{"image_size": 64, "horizontal_flip": false, "targets": ["kind"], "num_classes": 10, "arch": "vit", "activation": "gelu", "mlp_ratio": 2, "qk_norm": false, "optimizer": "soap", "precondition_frequency": 10, "one_sided": false, "adamw_lr_other_params": 0.0022, "lr_schedule": "cosine", "final_lr_fraction": 0.1}
Rows from block 9, named by matrix and row number. Rows with one number belong to one attention dimension. Each number is 128 + 24 x the weight over the matrix's rms, rounded and kept within 0 to 255. All counts start at 0. Numbers have three digits each.
# v: attention value (model.blocks.9.attn.v.weight, 96x128), inputs 0-127
# proj: attention output (model.blocks.9.attn.proj.weight, 128x96, transposed), outputs 0-127
v.44:130148139120126153156125093129165082130111142144141145093171088116107106134134159171139113124144125108135148159129135109144139153099121149080134178144150082105133130135122114144135139135155108090132115104091164151160112163095116125134089126141152125137118097090145083146146186136087122129142115110089084138127157177108133103080067147173114068139128138085116091173152128136135141156180
proj.44:083095094136177100118125189156103100123153134063122086143111151132149122155143166099148147114163163154098148149150132125118160110114161097084125146115155147139121157053132107122116076110122185104148170123095096139149093115142118141138095151127115124065146156163129104162151118130126114096109153098143099118170147101156155129123118096043116103158130123140107105114149111163206128142130
v.45:125104159114151164143128144127125116143142145129133116120140121148133153122128118162137103118115120129122106116152139137159099135109147156123121101128114124107155112132116129094124122130135130118141152099083121102137122114123128149128136106135125131131087121130105135154132121129160139125087141148121113130094148120121098120132160125147081115155143128125151106130115168105086148134107
proj.45:117108121155132146148106138115135118133126115107156142121097115100141101139115131114131152119144098183113115112129121154121153101153173142130119129122114114127127119142101115115158099129113159125107130122105145166109116143128131142095100124144139148115134133109125135113134137148141137143117107142136114156148110130124131145119110144116144119125123088125119159139148103073145160154160
v.46:145107073114121144101146121169067141132170145086178132086115142156141109132118128102074094145164183104131134095152101146155179110159161142121168107127178159128085153111155142088127085167168148104121151092130152104146092175167165177137142130150136179141145115133138114154132103136169128117143128160150179168128119109116127146135120149193131118129162104148084137110150151116114123149134
proj.46:122167161123141119144090122129120131139173124156108154091161167125071105187141077144177131087111117119146107128097119112122088126104113172117111169164115131151142124084083142133118157095148085148165092181115115134082110126177124115101074113145093112106146081116100125153115156139127140134076136099079121141120151086111086108132123122111144141115090090086129116126131134077134137101163
v.47:096145163141139137114143127135161148138117118129161146108123112155118151175103120182130156163136192143124095126095131099137145121116112157161139124097135108167155154143122160125120126143146166102136152104123100151156107144117129104120127125141152108155113100065115105142104135127151138124149121122113128131129115121112109109108073138101145132120092142124113103107143173138120124090121
proj.47:168122121175149117118088121109070146180121118151135132119122168141122080140128140105159122137137132150125157144115153143139131152106131093139105136132142114131119140125107115128160114140119113147165105114123145113127144133122117142134136127094115154099117130169126125153119140117129083101129146138118062139113093130152140138136124123162151125143129111103128140131150172111126158173150
v.48:063166081081142132135150128157159098159122119090134147137149138078122156101120140093151127141156146134114153145135101120096152103150172138136071144092074100103113150117114131145107111058150115110142118138154128142097145114139171137096143094092137121163160194143107147153094136138133153132154136155112066147100125152083174129089072125140092074148081191145163163165148129153136049140137
proj.48:161077109168091118090142147115118155131105131091146076114127135130124122163143149132080162142129067039118112115084150162070148118122078094139095153152092161137126120121114142128110145129099154100129146114127141130172153147131170108102136107169112134126110145103121091193111150092150109123178083106131089101129137127108079151111085136153161149118134126074155134061175135104089158127154
v.49:130122155135184151110199089146101143149078124145137170119115105125138117128128155053125161141125159141132114123217113187149093115094076106092103117105151125148136132124081107144118094127138113117149147137151106109131142124155111163136105050108150142109151130094097137093164130144077109145122109091119131103153121148112117131135139128116090120093113121155105180135129095077089124142139
proj.49:116183113141119140107098130083100168093087101151110116117152146160131164147157062139109140149130128117102182106083106100123162155151161108168172153111122115150086147137155096119165137084173136140105140137095130116170164108112120087106094137117125066131144138141157075083093152111167148162127118168098094127098146157133159123121095123116137108142138113140100041155118150106157106164106
v.50:092101119111111126142109158138102156139160161113131117124147118138120152106161100134123098153154107110136125145074102119081136142146120144078100114129106136122131108119142149113121156139115131144138096076128115136117089165098135117129183193137111113141129119121147111127143123116147114122106115174099154130124138113119100126172114145170124124120161129141104100144157139144157094068134
proj.50:131107133091130107150115150137173068176142145088122151116149147101122114081110142118128123092120154109116108134109148124138079132080160135112152152164139174126158146145125133119134123134093128133119087150133138116121100122163132153142160073131138159104103118144127172135182117167108120111121130116149132175137110110151118169160145154122132172147119159137144131124122152149119121133158
v.51:164124145155169152172161200076094146098144111123066142121125130144113158146141130167120127091112159100099207118111130108149134144095145106134148177133107115140147147161123122162112123106131141174117146124152173129103151134149106154163138138151158132124155152131151112135125117118143114096152129123136148076097115105127069117152123086086146113127134109121147071143117083110144125139115
proj.51:083144121140162110129154166139108140121161073138132126133112118092134156109113153111144136145153074150187136141148132126074157117091140094118093144126115128143128120085136131101145141120133118137149089127111182117125136126085141070161125160167058131110141116123123173119165098129112145136133127141149131162148143075076117130139173112146094151106113121119114121125141139154134154129104
v.52:114152107143166119134136143133118167119139121153122114107149128113080165125123083125159120144121139098159157129091133110102129140126119112119105108157098118098150113126097134162063170109159127137111109117121130132092116167101108096179124120138136149128099139122115142100110103102097113125127073090141148127140100137124094117091149125138123089140171162114124097151130159103123132137149
proj.52:120134125144101119092168124082156118156178146063162156147078121168093123082129116107122113144111135158089143140111108089084138128132136077104114146135075149129157145131098106110120144126117119131097120126138138144116154122130145100126155146113128144109126139168116127131132146114120139073140164112134130145136130144106147166177146146132109127120129100128172125119154135103115152138126
v.53:093131107094108101091068116173150123156122136097148130144118076131140053172123100107102129177107087158139085107158142099099126148128168157161095146154108153106089118087106164121101123126068155118125132097155120122162137119117142110111144113137115130094149138136120111149097120153093154150101141166105144146127112097124179123112126164147113135128070134182111104103130142124126108111139
proj.53:170120179157136136143120152091128121144107133136129104102110141127163151114107170151131119113117142116073099097136154154130097129144104139146133088135147158132138131122119106166133126153100114059104113112076136128063125140153121160126150100128149153126115126115136125150116166137115133139084104091120134102159120175112119155117132117148183167192150136117143141095103119118098177113135
v.54:152112159146098147156087086141150108076186129133117110169160122123124100096101135126122140111119140147154100129164172158127126144155112132117137134162107171121149105149146135118098113098133115145106110139130098082173140069140116075163127167178140141142155130130134122093143103130134098134103143123127141124114109171136148150168160116092139126146084138076125141108154087092096120138109
proj.54:092112144122175153101148125092151119144109121129112100114080094131140139172153101102161136148100097169157117158125080178102089136118161131151133135077131090138129111116141075118150111096108097138113170154143085140094109197149158170149129142132114152140117158148131113136103141118105174130111148105184110086160153110176094114138081090144111138123103101137116140104119162141143160109123
v.55:113114144106089148109129116149085145124098123146133120138122144145109130176142097126118106108151177175189123142144098151146116146095116166172137083113147164143148116123147138150163141128106134097142107148146131108156124162153136116116102160119141117151104113128129108137193118145086138143146172109162118110165114152116155156143137144147083130187133164156131171130156142156076124115129
proj.55:152123125110131079151132114134146112143116130105114143114139112161122093126138125152118117152153130125081156096111094134171126156124165161099152102100131134068123133162144147112117127143137146088151121135140142150163142138103104141148144109135121149093135181100145108097088079161121107186163143126135151088123130178150129155087124130112129131097135150098112142131109116106161126120087
v.56:108101092136122182117161130124167099101109165115111145144149114151161161084169134143128103114145135171157131160103164146114089164109170144125146098091118144138104154125160127142190115139093128122142115137152145162136097150143162109126167117112105110166129140120099097122147147099131157168125188141061111134112109114136161110124075138101128115124132152103138124152138065109137106118129
proj.56:106138100134132122111142158129088162129114107143101154122130151118134107127105111115106165111124107084140101126123134130085084115114162178107172127135138159120157082158132117078085137152124133150169134108109123146164115148084160112136125093174129133138127123132099159140106088145153122112153070124183164110100077108143101158138110180108117153141197122136131071093100134116109119142122
v.57:146146152161146145129145163166134128161161155165164107115102120100122129152112140106106143118147099131120151129109117095129118127120132115103127094156099114104158121100110153121103147130161121153157153101138119107140105118104115125145107131114137149113122130132105145125129143152094126136136151096111138111145122162157162151136142125145147138105113130116119117136143176117143150085095
proj.57:134140157113123132109140114117139132163148124095119170144118175170122169156160117103081128149102161121121135120162091141126157124117104101125116123128125127132130121138101087122122155132143145106124133098155127154130103143128132141152138134088161163144126114154150129152122131082117144137103148196141132141124138132131123147132120158154110122142140103138141126114156148147155165090164
v.58:148122128129158139096156108144153104108098129133123165135170123140153155150158139114161124143102104084162137134102113144129138183181121141092173135136145161122131146151116120138142143166127142105112103107121120125101071142105169160137154128166143133183095105161157112135142099122126150104158101171123124152125154154134090130112142117104111137149135153119101123086101100149104141139119
proj.58:103092103079122130117193151098114147110142138151138128106149131119130103127112147074150111073084139131119111107149114127144098125126147138096171114132112137122121118141179162089116130085119143173149093120096106132128171091126141148141110156108130137090169112137106132093164140110167119085129125123132122116152148105129149118140125120127137132148158165102185113166155113111126109108130
v.59:177107146099157115148140102148141131119082097123137121160175120132165130132166105127158103125137107161092168140090096114100125121150082118105157161131094124126107128122087141134081137107135096156152074093077119166091161119081134141144131141166124133137197128178139111152122143112181113114131122090140095092114164144104119163134171108112103118112129140118129095195155106112078166121106
proj.59:091056110151147117120128145110074135105122132107155151147119165135080183111125141148129172176114137089106115123083132125191109116156165126157170110102130131133139134131122125142100102137127102142169067144127150096097206124156170124089099199108108127143104114166095109125115121077111167067114138208127114175139129123138119187116137114118128112124152123093110159146166141141137100140135
v.60:105101140139113127116146126120123161119133125126139108151132157141164114174166118156145136128130122117090110132145119188146162131085104099129152139145127106162119131151138114106143103153163135126099134113094133165091152117118107121167106119106122114117165114123121121108103155119119145152163105098137137112151128111107090148105132116087140124081126103124136129152092159121175152163133
proj.60:127139097135149150175072079129118118112109116159134115143115116106125129116137089128147138182151136111169101081109140094141158143156134141140103128109142124135115137125116101146136116131135125158106112161121133131133161125113131104162136175149152071129124127154123149128144137081130134076120147143120133107121152142145141093118130150149129102110116113163124138126146133124124062165152
v.61:176130149170120098121162150122199156144161159154134129097094130142110145130104119127137094157153154141138124103126109122172123126123111129148157126111120124108140129162138124115164132136128138101165122120121159138129089078138140121126089140152138130109122123156119122133119138146103096108122166128147166160112172159152136182116098091132135144148116149156145100120137175132117167112097
proj.61:108129133140066117143117076164131133132147149089134128141137145132153140130132079114067117145143108147118165145156162147105151100182132124128149132129151147122126117078095103125091116103140143158141114104155139131150096110090126177115131133084105093155136124111107178137126108128136120128121136129094174130154154150146130070120126098126102065132125120098152166146120137136133155085075
v.62:153144091112108093152112101143130135108108133103154191104128115151121087121097102130111124141156112109122137049122135158142160138164125130083111150188124136128150154123118099133142152137125111132131135119145137110135125138125110105163113136147139129162140121147127169117114094123105125105117147126140141135134135163125122116166146134143137161167159147119153197115111110158150115118096
proj.62:108114155105144107132148085097140111138133139126151117121111088102148119154158188104146113108145122156111107165185113159140118158114122127094140142111172120134149146145127150087116140063131154159131148133121129142123137094104126134133152111106132139127122133150108089129130140132080109106148069112144088110153115132170124149119104133151132116131104146137123089148117169118160110144127
v.63:109165161141156145143121168152130094084156082128109117103177136136139146091113122123108157051147133108141164105177133125126098126151123157120107094150138109135126141148159110163097137145121105163127142156152152077144147127132130157105146112137114098121104147149114117075133112144123136120110135137125117142079080115092141122097127128145152130153191111073120120104129152081151151127135
proj.63:122151120136178136110144140126137119163121121146153148144141113166103118120112134120150117167112174124165141139157118099134138133133101104119110107164083144126154141086154135134116150088110137109136139126180120111125103168078136115164144142144124102129133158090110129144107141137150094167145088135205136110133138124092134101125080137179096133089107142115098109139129141106103166136130
v.64:101179123076163132126111145114125130148164123149162122111118096137134108128118111115138128121138124128154162110145099117103108120134149149157120126123119106100116144119145132143100143089111129086122163129123151101136130102179138120133149163133094115115129155162131133164159125117138119179126121106166110132102120145135132091117093160152103147104142143103140122130142118172093086120112
proj.64:129069137145079143118134167151116145116134101109165163094125121111144157126123132152096132141190152117155146145124091147121117105120154119148132138180119134113123139132145133167102160128101175138130152129125148105122143130134136079113148125132115151117113130046077065145104085118137155152117135127125137123122146158089133140114120104121111107134075099087128152130121115128122168146120
v.65:153125139115118142143145120057118120136158104107094112139141153115111146157122103159129138081122153112119160128173120137142125167102142122117149123123119104129102095157135135121097119135135103128127136121125135077157117129129125122156141120091136095121128131145099134178137152130159128120136151136144138135168135142090103112087135134143127155131143137129122143124126111124167103150132
proj.65:121161142139121140117128111121092101124133100155138153123112109099137133099136132120124104158163141113135140111153104143116141192111109149094135137135120134113132153133144140177188144127122110157195145151154149127123150113144135105118135125145124136132165118147131134138148117114121155160172186139137125144162124157128132122124122136188155134096144138119148152139126126122105140110153
v.66:138122133099153113141116139126152134117132140090092098171155168111162097100122116113139140124096105182105121129127122146139108160122158114099142131125141145118085138112174138124167090116195132143097139111129119164123139098119151115129118097056123143090160133148133109159141150126160093123169164154144127143103154109099078120097147149113130135146160148127138127171166122114118103111114
proj.66:141104094111097137123088135165095090105096130135098163131118118132084137166100147147129140125144169108124117130160148148131142147126053161156120126121163124122126112137168150127142132113060129119153090157124138157116124164137130131119138145163120091185141108133115177137137132101129157143177109090141117136113148139111124139107114118115170138083114217147125169148104184127144090132105
v.67:118093138103125124138102148166183135120112111128112144145103085134089131164105119127190119111129161139120127155087126122108150127098136132138126099107105128110154175119091130136135122151116130146162077147174157114115084101101124102103105103122121159167125122133120143086118131096063143121134148108128096147137144119166160127116126150126109126152090112121085123097194112131130134087164
proj.67:145126130158129099099109101123097120156131146125138115131120138177129105136111159116100163116106092123073182149132133114104122145101134082082124134123104092102106088107097094086107167136124115090124155060128120153116080174082130137089143120091166134135141133168135114119137073134097099131120155155158142086107104137112114138144157156094094125139138113161170116165137105129153144114107
v.68:152117132137140072167174147098147136078136146100079127147149131163120146120101131138085108093136127121167125120138117120120093125143109137127103131116106114139151096166161120108148131106128125139146138171111150186111137105097092133167164162134164146130163126150125137156118139097127118129098185100139179105125124139101125133129116133114159153118148129175146146121126111088082121182107
proj.68:079171158152118126153145091133117157122130090125132167168084107129119135109153180114139120175164112164088122171127130169087100099109126140138133147152146099107136139110115124145061133154108110175141107131193114123127095131147126131128083131125072105142137149164096149109163127172117159143154080118105130159137152087159117157116127128150141139118137110084093117141146140133108104134131
v.69:123122129143118145152166125115163131110192118127076125132071169190123128180106163152122146106160158190134108110112121121125090146105155141166121072136084119135114131120174165131136133179145107114104068121158113127145115157143117133121135133147119147097121162163088113092131129100151166102117124177151147108131126106128148112137100131111152151113127123148083112133134129143126071111161
proj.69:115152152127103103131086135150127125140144088157109139155168125118138095098104146122135111139139110078118149133133169151098132121109133171128110119156153143100118084087106082099146082118126145108156160142141166094118129151131148118128152127147161068123134151099106160177131100140164120142129116100147134124125135097119107138094203144119153140097140131121159151129109135058133132110127
v.70:089145121109141122102134090127094157113073085125098119122148115150122145135118114139145121128164109100127155128136115197102178095166131137116114108126147171098129185153075123148086131091110131117152124077113150182061131164134144140124135127122115123131074117092125180148145123130141097160093107123139150126107094111129137113173098114129113130094125107121175169131137125164076099157133
proj.70:124113136101126137139141122128185160164133106121172141139105124117118093148092134147103129130112129138143110140103177097162128136124153135111103154125104149140147154147183170136090113132133166150081137159084137092155163093158101124096122114155117122128128152163102076084156104111112173099140140130120078118112158184131131133136092166110088161125115118134131074165138094144152118166124
v.71:160127150094123146115154157106129094071130114110116138152159114160144131137133135173120096157115111152118139122168117094108159138114132082117151125124156138114142126184126158146174134144120154149124187145116155201150164093093110128113127119159130161145176134123121115171131127125125158186150132088102155140142170132141133156116122116155091147145093197111144139121145137164144154177092
proj.71:143113145170155144166142109141080143172111141093130125174112141103118113148172123095108122104115061131160083157175129156151132118131099127152131130136126112120131101087131132164100127155100173135155066072167120113132134157114139126173081116098095115106137150102103140117139118110132155108106103135098109092121131115157112148121119137098168127111091088149113117124103130136095118127071
v.72:097153102187096131171128130100117099082097117090133115130100178077108177134168154145132111113156115127126112149126107115145133091160177146168091131160108093132144140149115116118066132128144129166110102149099164141150125160127133111140107108135110080096103129148191138147085140134199132123081147195130129107102126146102151091143111079132199107164135108114140131163097111128156076144172
proj.72:131118158136148109114167105169151126123126130155146157159107118071143099177096166148151122110088161115154130139160187140109127096112100149150065124119129103162096174123117180126143127158173107096100158141117099104139147127148146121132116126171141143150113135141121104173133155116103106126185094102153135129124126134096096137145158165206110213094105144144120161080177135111103082067131
v.73:102089127129117141101111133131131137136142164115141111140144140138132118170112123149120147131117104119095157110094121107149147137128180177138142122132148175102114124105109109156115154174097154133128150106143149142161129131110166148112116123127113127142124140110159103174079114159076160129119115153130159128097165140168123147152136084160091139129111114156155119111110208149149155143104
proj.73:114130141129173128183157076123153132162157117104136091129108145125145068083124120104085096127114165109135120120168181134145143147166107128130116130134158148181171130086129140112090130131113118111165089096130163165130103105147090191166152127145147119112135137131147162122137156113136138127132143135105125118137110150130089126094142116124115147139109127095129147133120137151135157088126
v.74:141100126185118102143119106099115147145122127128154167129112128147096142116092109136108184110090132097087125142136081091135140148101130124131122147146115082119138126130119107116119102098139133137088134146149123160167112089202134123146121155100182105163154084154153085154144130202163155132130203112131134095149164125151129143108124065082146113163139163100154174100095186155130176110097
proj.74:112143125150206093113140081149111104096107144151117105149168110115173147118194116091148138142148103122131102085147185138083183098149092142140127128102160097123086110182083152132112131095143139101185156121110140166144112094123121143155069135127083168091159151150150126083074095165055132125135131116142137145208105145136132131128143097118129132130115119104129168125145133139138132135125
v.75:127137148170124143094134096096159080128089129110122121154162097055088146124108170105143112142112128117147162124119122097115138167080142118132132161088137131099132114145138161143126123138138143140138121122084155189149105095126125131089130110136157131126148101134154131182119103133114149145134142112133149098167103102132159167138109090143145101095131147128150143114122136147147136125100
proj.75:128146135159155095150176102103121171112123142108105117089075143121111143147167107122103152102073111148133089126113135137119154114115128148146115115129117104151152105188098146171159106113120127127109104075195093135129079149157112143131105114138106153140202145134139130099161122102139142147137155132143130157141120148120112106096164148128118189146155108098149107124133160143112109111116
v.76:157163135179138112148125149157095092163137129124132129137142143176113114128123095156157085143110129058131116123142131119142121135084126180103159158118145133138124131127139141156103146151120121201144077115137145057115121093136111141107136122132115118121104135095143156105142120127094121131110121160120136140114141148109110164161165169145130146173096108109127138138106131098130175095109
proj.76:120109140098123119159140120093125099104126092138115099129141154133125151144092146111123114097115163132128163121131115101110104161112165089092136067110068107125142122105139138081155129088152120080122130096163159166115106115137143156103137139105095123157123126157151161104123136155115135101116111133120113122169111108138094118140082136164105128095147128145106109162125156195140126169137
v.77:113111091107096118132112167123062100095125082095138101118177148100172151140129136118099114148143133135077126147127106128164135102159130170135086167100096186173168117093089114161142153094139131103173149141110137182143136130110178108147144165138121099134122134112106131135108141189159118103157140126110142152094135131159143130124132084101129100111088135155179153115169122179118094145121
proj.77:154106111164143159140172120163163129143148124121151119148080133094136105162133144199183123130105088091157129143100137146114153103140126092157142136104151149152118152133149128138102128165113102141104129149151131115157139115098124146110136093159111158099099136148094177127148122131121168144144138156160119142098141142151112150106101139133112113138104114120107131114134133071110141066129
v.78:133145120114171162144116104141132142130184141116114100129152075153099133113095096156119152136129157136152168152127129163118102116082105159127162122161109112097082133136091156107142167125101144137127150122128159089134122139168103093142133108122171145156139161184095094134114114144094147161111161100156126103123121128129092139132125125164073146132153157131097160156133125125105105125125
proj.78:117133123107156118103144121101125127123093124094151132138147121135150162114150157060128145149152130137121143129110095133147125194159158124105136176155146137132165112141122136120141131102113143152156155113115129189140140151103131091144153147112111128129149143112122087135129129142113194117092115122102130141158099151109168160149153099139155164090116106108093112102119124102137137155108
v.79:158142109117140096152133124112134119117082085059105148127111117123107155116065142164097139142135136095117121090186124116163145111111130154077103114104111126161153173154137090133127136145085148112123137147125110100122112122115124090081131160117129093151141113107134166125135138121148120150132098128114107146140130111133130169138117113096141140133139150123136104141134149139089164132127
proj.79:107137117126146163120156141133113136120088127160133078136152113119097095164136109084106127117126117138140137178110130151113120115124152114118115105135110125114149122142092166113105142121146094129124128120140191102140140121140128134105122087085108117133135108157104153119150099178102105115099120107161145149137135174108155092161095184124138121158113089128067136173129115130117121151136
v.80:134079101130101142128120134131164104109107143125146090135109101081142115117116160118088135109144148106072139142089156111131076120148142159144122114116084148138120086064109083132134146135127125135152125134089130120128141164123141117094121117140104154124109113152129099114097130142151142131104109090084087114108123121135095122142164106101134125087121107101135156146151149114119156147155
proj.80:183137101123170111121145124107121114151114107155115147104123134147114081129098146140151103143094132139195156114080149143134141138118097119168149151098144115149121145137119139112111074162110095129100135092144092168124094122153152164110131175137200112128157099098157110166106114140110140145123172151148122146102104111131118139129155117120093121135163119143111133116131115095130149081160
v.81:077125120129118129111109153185114164108148147148167111096115152094131142141129120178179126153116095138154128128133104139108161115163128137154132126127167108171150147156098154153136130097144146120144153129149106155147117081096136092107108105134134123119155145103098129136125092137152139137162124136121106173150136094144164140104169121121133089088132127143154106119132163145099137111093
proj.81:132089151156113167134125105140130113134141150105143085138128103122134133151154095163144161122110155135109116123133141104156147103179158086151113107144104156126150121115124107097116176165120140105085143113111154114146125179091122134174105125146165132105105141130090148133121110122112147153121083079107120094057123124132149136173113156113154133182101137129146180134147110147136102116129
v.82:120120097151159076111174061150147123146172119144165133163092107165133116141111128105124113161108195098166093141093085136096097112130144127128129134161130091099130137120150132097127180129131125074087182141081126192125106128138133131131123103128135155111100116152093111114144167120139122150113085159112116103117123151160111179130087078123148146170115154192115111139118128105157101083169
proj.82:117107136092097111123090097081149175118119133104077151117154164118103131134152153081095126141160097121115157096148184140124108096199167172174109143132142117137083144135071162152141102109123110109112108109103118095132142115115127149127176105121121101143146160095136129115084137180121100145098145078119072178131170103126154122129144121109152095101155096152176129114155163101125119139143
v.83:102149109145128138091128153157121136116130146183131110154088147084109115136141097156157115139089104152155156129097101133119162120128131121170109083130090097134112105123087106112158124100139145092118115102111145181093124126094104144159101101138116132127153135131098150092073143112158091103118158091152136123177149129116104095157123132109154138092158108123146153149123160203128115170109
proj.83:132108122131111163117068087156117141121162140090151140161109120131113155170137133155122125111181160117108091130083125109153164117161097123124113157121140081107154134110136123160090145158129146144078142128158153110138155127145145081122108148151159122132097102093097083172155125105082161147130138084115162129081149112084140109110149133106104118149085154117133118109124137113141091118139
v.84:098095153115153135176135155175143173120138144119109093141129163152101148112098069138153181105090175132100176124107095162135139132099119075104137114096122101127108159160098149106102125092117151148126102057098119090086090117163125124081114079119095102118139186136113121153140152148149118111130129097164097146130130116098095152131171138122142128158178131146140150151095167090083144113137
proj.84:156123121090152152118115113114131126124096115125148073133154074140128184145125110115104143149146153099097149103064162117190147159148116121093147156126124132063150100085125137109131118148132152165155141149080223132145139162131133116139129169147113115142147147103107154149107110119081152135126151100101098120141100114117103106173149120156116156129126152116124132155192127175159158138130
v.85:116133102149103124082104110140161142133152094146163177144113120127142152133110131170124160096132132164160142113122125122111133132128170147132119106117118128117117118118132125144109145129155135142156105133120120106136102124126138083127143153134139112113101118114134110099119116113092149143135161141137117100124143135122162177128106131143169115105096147108097114095156155105137144115148
proj.85:123135103135100105128134116112121111135121104131151145124122130159160098147119125150093165143108130100123128109180132130113095130135165126128091093097120155130131079122086080127106114168155114132121122116150145126121140150115153140129157106106153159137144136113117124132097133163103103106134137141166133097123134126136144087115130121125104116161112125128157132124111107109115135119110
v.86:119098089168146093146123136127130160093124177118113082185180115127158140104096136075153119103141157148115119146078128188107094098147104123151112111150097138137120108102162125115145142104168114109133118100095138179109138175093120117139112130146142120100160148187086135157131109107108094147117136121179171138088153121145077093137156119074160140198140102159109127138156068148157071072130
proj.86:101118123116140114122121118156151104132114131111109150116103146128078106152076190146152116127143138148118189163112143141142133120116107147176167172143162104135095155142087128128107081131064134146105118178140123138126105170118092126114116136165124125134085168158099127130135113144104165143131153126101119147095124105117104116142173115155104104093183197155177174164110201089167076114116
v.87:116082143120153135137140130141175126127117140146136139109131110157105155137090127146102121104131210133086142139143142134131132126075163110105133122089074122129154157091120128105140119137138153135170093134136123114137087111110153140102119124147150113097129134134113118111134196111154135145124103087156096129129142135128111136080102088145114165139108162113153131142145136109075158129134
proj.87:131154116129098113112096125128100129187110091159139109134127126172131097131147083107109106152130080117112169115079146146156098131114128113124131141144097172114087093137095113149124099122108135118164149073091170123118140089151159139082111150110123106171149140106092150106157111105132151139115138104137169147129107149108140107155146117136107121136123048094134140149127129131143170094105
v.88:155124147165152137129131172125140130152182147111127114097137137154117158111137125132139138149135093065129126128102123125134135093118156139146160130145138139130141128121159074131146152133136131133165142135148149152127133135114146123103136096171073139105048159133107146092140113161130129112107164155143142142076115100146146128128087146122187160166117073137133104113136212099142142151145
proj.88:137137147087126139144120129171122155142177098110128161147142162127103131143103119128125120107133137144177153164130192099118169097148116115084104115126129164130138117090146148143074099122154157145103156125132132160108069147106112164155156134100153130143136126111144169131148180164085102153141127114126113130167148113114114122110136146181096119116146147148125109138121104133104133128147
v.89:143103120116132114100133105119137143165130133119097101127103196124181112130125130132163137173090111101128131136130117134143151093102126125135102119138137144171118147147149125103156127123148137115128157074076109130116120084117156124121122102092112121115120137120121095196165129112125181097149143139163126177178191121120137121139161142158095160146111078143158113097110162134181122143111
proj.89:162119102121100118184090144150126117119100158084080114156129084097122120116113131145091122114137173110135114122161149144144133177134097104152163112121132087076147159130102178106144107119116129136153146140118123155118147174122105139141108124117130118139148110148173171120117152093119126146133148131107125121103141128083121089086121111172175100159148163139169191158129097108145123133158
v.90:154109178170180143134146132115138104126169135127122146133135165130124140081095120148151137166108185124120171186158094124123120161087125113136113102153198123104086140124098099126143137124137138113146157182100078119110157095133162124103099063095114135126114119113101101126161110137116148149137116143148083117129161102152122135111118160136142103131126107131136111103111176099131167112098
proj.90:124127095116135131110091121138100117121133128124127097119120096168098118163119087153094152147119123135103139134149148105120199117200116124146139127126067125122120100115141165134149120116152154159142137094115143173161063149156131130092135102134164111127161168130128154137107125172117115133109148151119084112151132115133155109120156130139133119130144135148151119157091111159087135132138
v.91:154156121105124138130132105132157173118132125115116139083076158140122096144097047136144170111158157166139143119149125116136156195108106113136094128142123137131097154103134133109151133120125134107134088133176119082122140153134146103150091133114122107089157149146114148068160152117090172143104140152147117149119127062146154141140139157130101144102137083156114126143105118139126117149142
proj.91:133124100147141132114116166105125098138113066121167094157123073141150164110092133173150126181183096092118159115161091119116159145140136162108123127156178156053147132130114088123188127101137145141127133109070157151098124146154128118123165126126164098149108143079115107157146085123160086098094136104141154109119161130121170099101128133138174165125139117139120102119087126119169136120149
v.92:111093150101125124108114125127135106129088120107107136141056152123084149133144144167121122108142119172166104139140127109131149167172162085145120127109141116148129140146143107144093127123140157115075150144139101164147159149121133156129127097108120149165111123113135112145126124102133138140143101126152096137145131116122116115096106172113098097147131127130133122114137164110098136154171
proj.92:132167149119095112125127126158143129115117133104115128144137105145136060146113119127123132141106081132117117102111117095114114105142095163118105141098102135102153128126144154112125156171132131119146114120115142116134126180132144119137106105109126100108176111105131114136097112107136045147150106102133122092116143111097116126128157103100140129109124134146110163130111084096122134146141
v.93:105123157119131105177147142160152129122148142105156102109125123126121138118084146152095171149114139128132156128074102145099129063127079116128107145124114147147158179113107149105154111153108147125144113150133162168128102089154152118095118109153133132116120117134151131129135141179164116127144133137103132165115154091151162153131116075070166133123145118177166144122118125086102161102118
proj.93:122120099162143151110141140185151175152113154146137099144153119140120174181116140149136152137102132138115143151084185145133175085121150138125109138177168122115087133140098158081128144119137090132120149128098134123135090141086100138171103136100137129129107133122111169119121128136100155161111109119121096143114145127145116111159106164155119137121115102132092137116179141143142114086133
v.94:092133109106123131136137133143156132120146146151137099101106144075133081129162115151151094093090124176133128112116131129088149115143135128117100110116102116128100129108150157133146120112142146100126106140163115148120131138148136156136141143101135126110118111138117116143140133100138103175178069102130066154159146133133172083111103156145107159118149128108164143166126081122098112132124
proj.94:135114098143105129101107154157109150143139157112150124131151092157134094136122095179115136144162124126124118136098086114144111117106098160151137109138092117109152135143160117127126152128093145113138155109116098094147139163105134107134125131142116135125100108076126050145093124097132126120114124117131127159067150112131112125128118157110138136161116132119161163069121145150134100123149
v.95:197159125101166143177130139136098142084120083089130128162098108195122172184141102067138127123143142152163118156087125150112070091150148102126170130112177133143169159197124138134121136115139121083162102145119114164150133165094116119119120132176110169122121144176083128131161105122154127138109132125103118142129103127131118118132153078092159114153133124160130117092144090081140149167145
proj.95:095139134171124108119187148139086126110173114127130159158127136107049150136142128104169132146113133130113188183124146143198149112133155112105143136148103135110067131125138119145086135150130091102115119141126134093162126109111114121155151135109157105106099137120090135141124135131122127143110132123120097090102131107122099133127138191163157074095145095157119095143167106142122124132081